config = dict(
    arch='quartznet',
    model='audio frame classifier',
    dataset='Morse code for random letters and digits, with fading, noise and interfering tones',
    train_examples=26041,
    gain_aug_db=10,
    time_shift_ms=100,
    n_mels=40,
    hop_length=160,
    input='mfcc',
    spec_augment=False,
    win_length=400,
    num_classes=37,
    output_stride=4,
    norm='batchnorm',
    hidden_act='gelu',
    depths=[6, 6, 6],
    kernel_size=11,
    stem='single',
    widths=[128, 128, 128],
    init='torch_default',
    residual_init='none',
    optimizer='adamw',
    learning_rate=0.0017,
    beta1=0.9,
    beta2=0.98,
    eps=1e-06,
    max_grad_norm=1.0,
    adaptive_grad_clip=0.1,
    magnitude_pruning=0.7,
    max_steps=18400,
    batch_size=64,
    epochs=45.2,
    lr_schedule='wsd',
    decay_fraction=0.2,
    final_lr_fraction=0,
    warmup_steps=920,
    weight_decay=0.04,
)
Rows from block 14 of a small audio frame classifier, named by matrix and row number. Rows with one number belong to one channel. Each number is 500 + 40 x the weight over its row's rms, rounded and kept within 0 to 999. All counts start at 0. Numbers have three digits each. After the name is the row's rms in percent of the matrix's.
After each channel's rows are labels from the 100 clips, of 14976, where the channel reaches its highest value: "lies over" is the class under the peak. Only what is clearly more common there than usual is listed. The data: Morse code for random letters and digits, with fading, noise and interfering tones. In brackets: how many of the 100.
# convs1: first pointwise conv (model.blocks.14.convs.1.weight, 128x128x1), inputs 64-127
# convs3: second pointwise conv (model.blocks.14.convs.3.weight, 128x128x1, transposed), outputs 64-127

convs1.95 099:500500500500504583500500692500500500500500677500425500458500500563500500585568500500474500500500439500500442478500500528500500379500500500520587500500452500500500446551500500500500500500527500
convs3.95 120:500500500500500517500480433500598500500454500565500500500500500535446500500500477500500500436500500500500500563500500430500453500601594500500500500433500524417500500500457500500500451447500500
lies over: gap (100)

convs1.90 095:561500442500500500500500576500496535500500500500458500500609500500402500500500500500500421500500445500557500500577500340500577500592500500564500543500414549500500500500464500402500500500500500
convs3.90 088:407500500500500500500500500500500500500500464500444500500500500500375500500500500500560500500532500500500500500500500500500500500591498676500500565572500500574500500500500500500551500500500500
lies over: the character "3" (59)

convs1.101 103:500520577506500500500500500468500500500500500500500500562457500500426500409492500427500500500575500500500500517500500500500500443520500480500500500500500600500390500500582500504500500420500500
convs3.101 106:500500500500500396500422500555523500500500500500500500500531532500557442665500500500500500500426500500500500500536521500500448500500577500476500426500500397565500552500543500500500500500500500
lies over: the character "a" (53); the character "s" (38)

convs1.127 097:500500447500446386500500500620500500500500500500500440500500427500447500500416556401500432500500500500500517500500536500500500500572500500500500500500500500500530422500500538500500500500500500
convs3.127 104:500500500500500500500500500653500500500500500500458500500500500500500500396500500500500484500500500500500500500500500500500558372510449526500500500500500455500531600500500509500500500496500500
lies over: the character "1" (78)

convs1.37 094:500500500500500500500592500500500500500579500500400460500500426500597500500561500500500404500500551542570483500500500500500500500560500582500500471500500500500479500500500500531544500500543500
convs3.37 097:500586500448500500500500500500500500500500500552452500500482500500500500500500524461500500500500500500500500476500500500596450500500500386500500469500500500500500500500500500500594522500393500
lies over: the character "6" (46); the character "7" (28)

convs1.36 103:500459512639457500500565500500500534500436500500477500500500500500500440500564477500465500515500582450500500500500500500500500500617601500615449500500500455500500500500346417500500500500500500
convs3.36 096:500500450363500500500374500500500500500553466541500500557500511497500379500500500500500500533615500410550500500500500500500460552500500500544482500500500500500500500500500500500500407439500500
lies over: the character "0" (32); the character "2" (29)

convs1.14 102:500569500500500478500500500500525500425500399500421500500500500500500560540500500500377500500500500500500422500500500500596500475500500500466607500500500500500494500500500500446618421500500500
convs3.14 092:500500500500500500500500500500493500588500500500500500500500500500394500500601539500595500500500500428500500541500500500595425500500326500608500500512500500442500500500500500500494500500500500
lies over: the character "0" (67)

convs1.33 100:500503500500500486500558500500500417500418500500608391632500500500500452500500500500469500500500500500436500596404500476500500543500500500500500500500630500481500500542500500540573366500500594
convs3.33 104:500500500500500430500500540608500500486500500500500500436505500480500569500500500500599464504500544500472500500500500500636556500500500500500629436561500500500551500500567500500500389541545558
lies over: the character "f" (56); the character "u" (35)

convs1.71 093:500500570500500500576500484420500500624500500500500500500500500526500512542500500500500500500404500500500500470500500500500500500500500500500500500500500500500500500500500500500500500500580500
convs3.71 096:500500500467424500500500436500500500571500500500500500500500500344521555436500455565552500500387500500500500500500500500500500516500500493519500500442500500500603500500413500446500601500500442
lies over: the character "9" (100)

convs1.97 101:500500500551500500527403511500500500642500500500500605500537500500500500429500500500500500500385521500500500500500426500500533584560500500479500500500500500500500500564500434500438500560500500
convs3.97 091:549500500500500500502614571500577478434598500404563500500572500500500433500611500546500500500547500500500536485500577500500500500500467500500500500500492500500500500500500500500500500500550611
lies over: the character "9" (100)

convs1.82 106:584500500500597464438500500500500500500500500500460422500500417500464500510479555500500500599500500500500500455500500435567500500500500457583500552399416500415500500500500500424500500500500500
convs3.82 096:500535500500500500386563500500500500394500540500596500541500563500500500500500500500454500500370444500402500500500500542500500500500500471500500500500468500450500500500500500500500500500482500
lies over: the character "1" (33); the character "q" (26)

convs1.106 097:500500500500543508500500655500500500500500500500500500500500500500418500500500599500500463467500449500451500500500500500375595500500500500500604505445450500500500500500500540500557500500500500
convs3.106 104:566500624500641500500597500500500500500500500500500500500500500443500500500500500500552431500500435500500477521398500484501500500483438500500592500500500500554500584500500500500500500500457500
lies over: the character "0" (78)

convs1.92 104:500500500500500524500500500599500500568500500500500500500500500500500500398500500500500477500415418500500500537500500500500500618541500452500520500500500571500500500500500500500500477500623500
convs3.92 103:500500500542504472500559500500500500500500597488500500500402437500500500509500500500500558444499500500500500410500500500591500435500500475412500500500500452500623500425500500500466543500601500
lies over: the character "9" (63)

convs1.46 108:500423500500570500500500595428500539500500500500400567421500500500500500500500500500575500411454500500500445500500463500447500500500500500550427500554500500347500586500602535500500446500500500
convs3.46 102:500500550500500500500500500545500452500437500500500500500500500500500363536500500558500500550594433500568439500500373321500459500500449500500500500500529371500526500500534577518500510500500500
lies over: the character "4" (60)

convs1.85 091:500500500500500602500500500550500500500500500528500500500500500403500500500570500500553500589500610465500500511588500500500500500500500376500500500500500588500500500532500565391636564533500500
convs3.85 100:500427500500500447618500500500500500500500586523500434441500420500573577500500431500500500500500500500500440480500500430576500500418500500491556500500559500500576500500500500435391500435500500
lies over: the character "7" (100)

convs1.35 114:566412500500500500500421500390500446439500500595500500500500456471542500500500500500500460443548463500500562423500500500500500500500500572544500469480500500352500500500406500500500500500500455
convs3.35 108:440500500500500500500500523500532554500540500500500540500381500409500439500500500500500642500500500500467500500640500526500500563406500574500500500500500500366500500500500500500546500442578500
lies over: the character "2" (50)

convs1.24 102:500556500457500500500500500500500500500500500500500483441500500531500482500500555500440387500500500500520500500500450580500500543585500500457423562500443600500500557553500500500500423500500500
convs3.24 107:500500500421500500500472500500500500500500500500500500418476500421397500545500476530459500500500500500500500481413376494500500500500568500500500500500545500500500500423416484500500500534500500
lies over: the character "s" (71)

convs1.8 097:500500500500500500434500500475500500500500422500564500500500500500500500500500500431500500500490500450500500459500500500488554593500500500500500500500500500500500601500499598500500500500500587
convs3.8 108:516500500500500500500500500500470469500500546500500438500353414500500500552500500603500500506565500500441500403500388500500400500500500582500500500500500500500500500500500500500500500500500500
lies over: the character "i" (92)

convs1.43 102:433500500474500500500500500500500540500500500500449578615445500500500500500500441500500500500500607500500500601500463500500500500500500500582419403500559500519500500500500500500500447459500500
convs3.43 099:493412500500500500500500500462500500500500500567500500500558500500546500500500539500422435509500500500500500500443500500500500447592420500500500500500500500596500500544500531500500500500628500
lies over: the character "3" (92)

convs1.12 088:500500450500500500500500500549500500500500500500500500401442601436500500491500500562500489500500500500500500500500601500500500500500500408538500369500500500394500500500549500500500431500500500
convs3.12 091:500500421500500500500500500500671500500529500557500500468426500500516500500575500381500500500500500500500500500562584406500559517434500517500500500500500529500500567500500500500500438500500500
lies over: gap (91)

convs1.80 097:500500500591443339486500500500500500500500626500500500476587500500500492500462500500500500553500500500500500500500500500500500500500500500500500500500500593452607500556469578436500500500500500
convs3.80 095:500500500426393399531500383459388500500474500500500500500500539500548500500500387500500500500500500500500468519429500500500500500387392500500500500500500500500576500500503549500500500500500634
lies over: the character "a" (52)

convs1.94 101:500500500500500526500500500500500500471500500500388500569455451500577500495500500500512405555500576500500547500468439500500434500500523500500500500500500500561362500582500500500500500500500547
convs3.94 099:500500542500500500500500606500500500500500500500472542414500500501500500562500534592500500500603559615446500500500500500500500551500500500500500415500500500466535563500500500573500500500500500
lies over: the character "x" (62); the character "1" (28)

convs1.20 099:634500430500500500409551500500431573500500474500530500611500500465500500539500500500500526500556500500467558500471500549659569500426500500500500500433500500500500500500500500432500500488500528
convs3.20 104:500500500500554500423580518588500500467500500500575500500500500500500500540500500500588500500500500500500582500500500500500500500500626543500500616598464500470500500500527500418500469608500500
lies over: the character "z" (46); the character "g" (26)

convs1.18 098:500500500500500500500500500411500500388500500500500500500500500500420500500410500500500500500500500500500500519500500500500500500500500500444572500500435575595462500450478500500500500500500500
convs3.18 102:430500612507500500500500536489500500500569500423500500575500556500607500500500500500500372609500564411500500500500570500500500500419460594500509458500543417500500500500500500500500501500500500
lies over: the character "j" (27)

convs1.61 099:500500500500500500500525447500500500500500500500500577500500446606442500500500500464500500500500500477500500500500500500596500500519500461550500500469500500447500500500592576599423500500500348
convs3.61 094:500500500500500500426500500500500500500500500500409500418594592588447500382500500500500500500500500500438457402500500500620500500500500500500500435500500449500500572385463500500500568500500434
lies over: the character "1" (92)

convs1.54 096:500500500500500500500500456500500500500500394500332385584500500500500581413500500422500500500500500500500500500465500500500500500500500379549500415500530500500500500500558500500500422500500489
convs3.54 099:500500500500500500500500500593500512500584500565500500502500500500500548500500474500500507500500500445596537500500500500593500500500500500590500580500500500446500500500500401500500510500500500
lies over: the character "3" (87)

convs1.32 101:500500500500500500500500500500500500430500500500500555554560500500500409500591463500500500519500500500500500500500391500500429500500500500500500500461594500470566500500456500464500500500452429
convs3.32 093:500500500584500500588500513500500500500500444500500500500500500500500500500500500406500500500415576500500500500500546500500507500516500549419535398539500473500500500500546500421500589538500555
lies over: the character "f" (52); the character "u" (26)

convs1.86 103:452500529500500522461521500394580500500456500500500500551500500418500500500500500500500444500438500500500500500456397539500583500500442500500500450500500527552500529368500500500500500500500461
convs3.86 110:581500446500443412500500500429439500500500474578500500540500500500459500500464500500500500500500464500500500500367386500420500556500500500583500500500500500500500500500500500500500403511500616
lies over: gap (96)

convs1.99 103:500500500500500500467500500402500500500500500379500500500500500500550566500457500563500500500500605500540500550500500500500584500500500500500440500561500602500500430542500464500500577500500541
convs3.99 097:500521558500500500500520500500500500500385500500500450500500500458500500500500500500500500360554386500500422500476572500500500500500500500500500500500500500500500521480500500500500572500500328
lies over: the character "6" (61)

convs1.122 101:600376500500500500500500500443500500500500500500500632500500500500500500588500503500500500500500545500500500500500500500500457500500500500500558500500500550500507500465500500500500438464500470
convs3.122 098:500500500384500500500463500500559684500451537500500500500570500573500500500452477500500500500500500500500500464500500566500500570500500590500553512500500500500500500474500500500500500577516500
lies over: the character "f" (65)

convs1.59 105:500439551500500462431546500500500500500500500441500500541529500500500500589500500558500381500458500331523500613570500438500500500500500500500500546500500500540500500500500500500531500368500500
convs3.59 101:500601421500500500500500526403557500542529550571503560434421569504500444500500500475581500500500527500500544500500500575500408500500500500500468500386504500500500500535500500564500500461606500
lies over: the character "3" (93)

convs1.57 103:500500500500500454500500500500500544493599500500500500500500500500430500500500500500500416500500500415590552622500500384500500500500425439500500509500500500500500500500500500498586500438490583
convs3.57 091:500537454500556677500500500402416614500500500561558500500467500500500500500500500500500500477500544500480679500500500549500500500500500500500500500475525500500500500500500500500500500371572500
lies over: the character "p" (52)

convs1.31 099:503592500500570500463500485500500500414620500500500417544595500500500500500500500465500371586500438500527500549500481500594500500500500541500557587588596500500500500592500500500530500500469561
convs3.31 091:500500423500500500366609500500500500500408500524518500500500554597500500500564500500566500471409379500500500500500500500422500500500500500500392596500444520500500500500500500500500430480500500
lies over: the character "z" (48)

convs1.42 103:566446563500500500558366500416630500485500500500500500530500549500402500500558500500500500500591500500500500500500500500500494500500527500500431500500440500576471415500552466500447522500578500
convs3.42 105:500500500500500460500543437443500408500500500643500500500500500500417500500500422500500366500500459500500456500500500431500500500533445500500500500593567500532500500500516624528500500500580500
lies over: the character "a" (73)

convs1.22 102:560500500500500441500500500418500543500455500500469500500546500500500500500500500500500500500500500500496500500500562500500500500500500511500500522500500578381500500435500500388469477555500657
convs3.22 110:425500571395557523500500500500500455500500500500500500500500560500500447500500500500500500500500433370573500500500500500441500500552500500431423500500500448500500453500500500500500500500500538
lies over: the character "h" (42)

convs1.16 103:500500500500455500569472500500425500450500500412500631500500500500587500500500500569500500563500585500500542500589481420571500428500500500500500389500500500446500500500508500500500500500405500
convs3.16 097:605500500500431561500500643447500608500500500382430515500500500500500500500500500500500533593545500500500500500500526500500500500500480500500567533500500500563500500500500602500500500500500500
lies over: the character "h" (51); the character "3" (31)

convs1.75 094:500500540500434551579500500500500500500500500500440500591500500500448500356538441500500500411500585500500442500500500500459500500500468602500500500500500500500403500500500500500500500500500573
convs3.75 089:500500500500500502500500500500527500500500546500500500500500500369435500500558500500500500500500500500500500500500500500500634500500500361500500500500500500434500500500500500500500500500500500
lies over: the character "s" (71)

convs1.93 100:476500500521341566400500500500500480500500500431500500500500491500500654500500500557503437500500500500500500500500500476500500500500500500411500500500500500500445374541500500500594500500500577
convs3.93 114:546621500444586500500500500500532492500500500581439603432500500567500407500500500502500467500500500500560500500434500500487500528557500500563416500407518500500500640500500500521500500500500500
lies over: the character "s" (82)

convs1.102 100:500500500500582500500500500500500500500452500478500500449500500500500587500500430500500500452500599500539500500508533500419500500468500549426407575500500500421504500576500500500500500524500500
convs3.102 090:500442500500520473609500500500500452500500500500500607441500595500565500500500500500500624500422500500500500500500500500521383500500461500378500500500500500500500500500500500476500500500565528
lies over: the character "x" (91)

convs1.126 099:500500545500500542500500500500500533500403500500500421574500500517500500500500500500500409619500500500500535500500500426500500500500500500500500521541500551415590500500386544500500478500500500
convs3.126 101:436585439500500562433500500500500529447500443500500500500475500500500500435500415579500500357475534500466500500500500500500500537500500448541430500451500500459500453500500500370500500575500500
lies over: the character "0" (59); the character "3" (39)

convs1.81 095:500500443500459500500500500500500500500500500500500464500500500589598462428601500594500500500500500500561500500500500500500500587500500500411370500500422500416500500592448500500500441500500500
convs3.81 108:466500500398500345500500500438500467415530596500500500552500500447571589500500500500435500500500500543500500500500500500500500500500500472500497500500500500445657500451451500446500500500500500
lies over: the character "s" (36); the character "n" (34)

convs1.64 101:476500588402588500432500420500500500566575500500414435500500500500458500500500500500500500500500500500500500500500500500500500500500500500617500500500500500578571562500500579500514500500500383
convs3.64 084:500500500500500500598375406500500500585500500500500500500500500500500500425500500500500500500500500500500500500500500500500500500500500500444500500500589513500500500500500500500500500500500607
lies over: the character "q" (69); the character "7" (26)

convs1.39 107:613500500440500587470357552500500414500500500500500499500500604489500500472500496500455500448602556500590500500500500467500400500500500500500500500500500493534500500500500399576500445500430449
convs3.39 096:418340549500560500500500436413500500500432552500500445564500500644500593500500500385500500364488500500500500548500500500500500500500500500500500500547500539500500500392500500500500500500500500
lies over: the character "8" (75)

convs1.25 098:500500500500432500411626500500500431500559500402584500500488568436613500500500500500500500537500500521500500500500500416500500521500500500500500612643500500500500500500500551500500428500500500
convs3.25 098:500500402500500481583500500500500500625500500573500500536531500429525500560500500431500445551500552500381500500500500500500500500500500500500585438500500500500543500567500624360457500500500500
lies over: the character "q" (34)

convs1.77 107:500500489500500500500486500500514500500540408500500500469577500552498512500500500500500500476500500500500623500458503544500358500500548495500500500500478500505396397466500446525500500514500500
convs3.77 093:500500475500572530500527500500500500500500500603500500518500540500500500500500500500500585500500500559580500500500500500500500500500500474500500500441500500414500500500500626593500500500500525
lies over: the character "9" (28)

convs1.27 104:514500500500500500613500487411500500398478500500554500500588500556476500500500500500410438500500500500588471596547500581500500500500500500500467500500500500502500500500455623500500500500500500
convs3.27 099:547500500500500521595585500587500541500500500577500456500500500500565500595500500500500500500608458500566500500500554500500453613500500500495469500445500500500500500500438500500500500483500500
lies over: the character "j" (56)

convs1.113 099:577500500500500500495500500500500500500542457500500500539500529500580500500500453500500500500596500414500500500500500399500584405500556500500500500500592539500442500455500551581510500500500500
convs3.113 096:628500500500500456500500500452500500446500500500500500416500454500500585530500500500500616500633500425348500500500438500500573544401500500417500500500500439500500500435500594500500500500500500
lies over: the character "i" (56)

convs1.21 086:500500500647500500500419500500500500500500500500500500500500500500426451500569500553500446500435500462562500500500500500500536500546500410500500500618500500500500500590500481500500500500500500
convs3.21 102:449500546426403500438480500500500500500500377500500500500500500500500500500424500500500500430465451500444475500500500500500500500500500615500500500560500500500500500414500500500500500500420464
lies over: the character "2" (62)

convs1.23 104:500433500500500500451507487445500527500500500500586500405500500500547474534500444586500500500500500500500459500582481500500500500433500500500500516553500500500500500500542500559610416500500500
convs3.23 103:371500500500500500598500425500527481548500496500630500500551500555500500537500500430500500500500483437500500500500500500500454500435530425500500469500500498500528571571371550500448500500500500
lies over: the character "q" (44)

convs1.118 104:500488500500500500500521500463572500500500500500462406500500500414500391412500500456500500559500500500500500500496500500500500500391500500500500377500567638500500500500500500426438500434500500
convs3.118 105:500500500500500500500500500485500433575518500500500551500607500500619500500584500613546561500500500500500500500558500500500500553559500500500500500500564500500500500500500500500563500500500500
lies over: the character "4" (37)

convs1.52 110:379488438500500526569544500500556500404404500500422500500500500500508376620500445578500500500559500500598500500461545500500443500439500599468537521500500500500500500465434500500452544500500500
convs3.52 090:500500500500500500521473500500531500500500500552500500603500607465500500500500500450500500500500500500500500420500500500500500500500500500500500500500500500500646500500500500620500500584548601
lies over: the character "6" (90)

convs1.1 106:500500500500500500387500500500500606500500436371500548500500461500559500500500500475500500500500500500500580605500468500500419500500554465500417554500500500384500500537500500541500424500500500
convs3.1 106:500500500500580500500500500500461500500500500414479575464500469500500500500500596500500500500500500500500483500500500500500458500500500500387461500500500409500453500500569500500500500394500500
lies over: the character "a" (58)

convs1.76 105:451500500429594500500563500550500500366500500518440500500500500500500450500500442500500500533525462500500500606500500500500500500500500500500456500500500373553500500500569500500500520500622576
convs3.76 099:469341500500553500500500500500500500500551500500500500500546444500500500442490500500500500500500500500500575500500500500500500415500500452500500500500500400500500462579500500500500401500500500
lies over: the character "n" (25)

convs1.114 091:500500409457500500500591412444500591500500500500500500500500500556500500462500500556500405500598409500500500500500483500565500500500602562500500500500500500459500500500500500500500500438500500
convs3.114 099:500500500481500500535500373529500327500500500540500500422500538451500500500500463430588500500500564500500500500500500500620451500500500500500500406500500500450500500500528374500500500500500500
lies over: the character "7" (79)

convs1.5 104:500500500452544500452500603577500500453417500500500509531500599500500500535500375500500500500431533462586500500430500500500500500500627418500500500500500394500500500419500500500500500500500535
convs3.5 105:500500500526548581428500500611500500500543500583500541440500545500500500500408500500500500500500500558550500500484500500500549421500500500534500536527500437408500500500520596500500399500500500
lies over: the character "a" (28)

convs1.28 101:464500500560459500500427500539500500500500500400600500436541600500500500556500594565471573500500574562500427500500500500429500500500500500500500500500500526469500380587523500500459500500500500
convs3.28 104:500500500500500453500500436422500500500500500500500500575500387500500553500500442500453500500511462500374500500500573500584500500455426500444500398500500500566489500427500500500500638500500500
lies over: the character "7" (45); the character "8" (37)

convs1.58 102:500500500500500500500571451500500500500500500500500500433500529500500500500500377545500500500704547500396452500500500500500500500500500586435500500500500500445500500500500608500491500500500500
convs3.58 089:500500581500500500500500500500500500500500500500500500411594500500500500500500500407500500500500500500517696500422500461500500500500500374570500500500500500500500394500500500500500500500500500
lies over: the character "0" (73)

convs1.6 084:500490500500500500500479500500500500500500500500454500517500500500500500500500500500500500500500500487500500500500500500500500500500500500588500500500674428402500425650500500500657371411500500
convs3.6 101:500440599500500500500500500661500500500500578500434500464500500500500500500500500500500500500500500478518559500500500500474500500552542500566500595500350500500533500500569482500398500500500500
lies over: the character "3" (94)

convs1.62 104:500500579462500500549583448500426500500500500500500426500500500500469500500500500500418439500500500420500543500500478500560500500500500500500595500587500500518439500477413500500500531500500500
convs3.62 099:500500500500500500457500500500500553500500500500500452500500575553582444500610500432500500481500500500500546436632500602500500500500526500574500500500523500500502500500396500386618500500500500
lies over: the character "4" (92)

convs1.50 111:532500500500500500500470500399500394517500491593500500443420500500500403500500556445500500580500431563500490500392500500500488500500500500500537453478500500466500500500500500597505545512443460
convs3.50 090:442500500531631500500500567500500500500500467500500419500412500500479500500500500465500500500500503510456500524500500419500500500613500500500500535500500533500500500500500500625500500500500516
lies over: the character "x" (96)

convs1.26 096:500500500500571500420500535500500500500400500500500607500500500500546500500500500500382500632500391500500500500500500438500440516500601470430500500500500578500500500443604500500500500500500500
convs3.26 108:500500586500500500562575500500559500500500407500569500501500590413500500564564551467599500402500500500500500500500500500500500500500500500500384500500472593500500560500480500500500500500500514
lies over: the character "j" (83)

convs1.124 099:500500500431536520420500500500500577546500500500500500500500550500500457555500500548500500500500500500500500500500500561500500565393577533500500612500500500500500500500500500511500572473448500
convs3.124 101:500529500500500500533500500500500434500500500500500500500500458500500500422520500500500500500569456550500548500500500500500534615500379500500500500500500500500500473500500500439500500500500431
lies over: the character "8" (62); the character "7" (30)

convs1.79 090:586500500462450424500513500500500500500568463500500500500500500500500500500500500500527379500500565500500500500500500500446500403500500500500500500500500500500500398500500500500500531500500500
convs3.79 097:589536500500500500564600500500500500500500500500500500555500500500500500500500500500500500500500500500500542440500500500555500500574500500500500500500500500500500500500569630500500500500500573
lies over: the character "n" (41); the character "6" (34)

convs1.51 097:422460500500500560469500500500500500500500500447500500444500500500500500616455500633500500500500543500576500500500500500411500500500489608441500500500489500500500500500382500500594500500500500
convs3.51 095:500500500500559383500456500500500500467500500479563500461500500500500500500500500500500578500500500500500500500641500500500500500460500500410574500500500500581433500500500500500500500500500500
lies over: the character "6" (55); the character "q" (27)

convs1.44 101:414500661500500500402420500500500500500546500500442473500559420500500500500500573500432500475524524500500500500500408500500500500500500500500500464500500500500385547500459647435500500565500454
convs3.44 097:500591500427500500522502500463500500513574500500500500500500635500500413500500500500567500524500397463500500500500500500500500500500500500500500320500561500500438500404500500546500500539500596
lies over: the character "7" (55); the character "q" (45)

convs1.107 107:558500500419500500587500468500500500500500500500549409500500588500591500396500500469500500379366500500542500578411467500500500500500500594489481500451455500434500624575429500500447451560500500
convs3.107 111:535500500560623500500500500500526500605447500500500500500500500500500462500556500500580464500596500500582492500383500549500500500500500500449500573500440610500500509620545500500405467500500500
lies over: the character "2" (44); the character "0" (35)

convs1.87 102:500500500500447500431502500601500500500500500418500500383500500500500500500500500500500500500594500500500403500500500551589500463427483500500500500500564500500446500500543402500500500601520549
convs3.87 119:412500500500500500500500376500500410430359500602528500563435458500500500561500435570500500411500418500474500596532500500500576594454478571500500556500500500484500500444500500500500500500500579
lies over: the character "a" (42); the character "i" (30)

convs1.119 098:500500500500500500500436448500500500500500500500500500500500500500500532500564500500630500500500569500533500500500500428500455552500511500500500500500500500500412455631500500500500500500500500
convs3.119 101:500419500500500423500500500500500500441424500500425500525420500500573500500500500537438460500500552500500500484500500500500500500500500500500589500500500500634500500500500500500585500500500500
lies over: the character "p" (60)

convs1.100 097:438500462500500500500500500500500500475472500500500500500500500500642500500500500626500588530459500500500430500500500500500500500500500500418500500500500500428621500500430500500500465561500548
convs3.100 100:500500500540426500500419500500500594616498500500500536410500620641433500500500460439500581500500500554469500500500500500500430613500500500500500500500500500500478500536444500560500500500500500
lies over: the character "p" (63)

convs1.55 097:399500580500500500500562426463500563421500500527500500500548500500399500500500500500500444500430500467500568500500500500500442500500500571500609500500500551500500500500432500500500572377500500
convs3.55 094:500500500500496500575500500500500500500500439500500500500596475500424500500500500500399540500553500485447500402500500500500543500500457589500500500523500500500500500500500500500500500500500595
lies over: the character "p" (61)

convs1.2 115:479500500500499500448500500489451500570500500500500500500530400500470500582500500500500500552500500500500500541500500500500500500573451500447500355506500500545435461466482520413500500443500401
convs3.2 087:500500500500466500584500500500500666505500500500436500500500500500437500487500500419640474500500500500500500500500500500500500500500500500500500500500500482461500467500500436500437500595500500
lies over: the character "7" (92)

convs1.17 099:500500500500420500500500500500500560486599500500500500566722500500500500500493500500500401544441500500547549537500500500500500500547477559500500500500450500500500500500379500500500500500500500
convs3.17 098:500567500500465500500500560404500500500500500438500573498500500475427567500500500547500500528574604500419500500500500500500500500500500500445572500572599500500500415500500500525500609500442500
lies over: the character "2" (62)

convs1.0 099:439500500500500500460500500500500500406500500500500500500500500573500558570500403512531576500594500500500500500583500500500432500500500500400500500500500500500500500500500439500579500500500500
convs3.0 109:500525500514500500500591500500500500419500500582500450500464406500551556503500500500523500500500395500500500500500500465473500500566536500500500500500500419500500496453500575475500500391451414
lies over: the character "6" (31)

convs1.7 105:615428500500438500389500600568575500500456500481500500500500500555541436500500500550500500500581439500500527500392452554519500500571500500401500500405500500500500500438500500500500500530449500
convs3.7 095:500500500401500459500500431500500429500466500500500562500433500500500552500500407500500500500500500500466500500500424500500563595500500500467500500500500500500578500500590409455433500500500500
lies over: the character "j" (46); the character "h" (29)

convs1.91 098:560500500500500410601500500500500500500422500500500438464500500500399500396500500500500444500500538500500500530500500437500516478579500574594578500500500500500369500610578500500500531500500404
convs3.91 111:500500401500500500500498500464567500529524500500500485500500500500500500500500417500545500500500500500434500547500500500500440500500500459500500500500530500500500500564426500500500500500500500
lies over: the character "p" (77)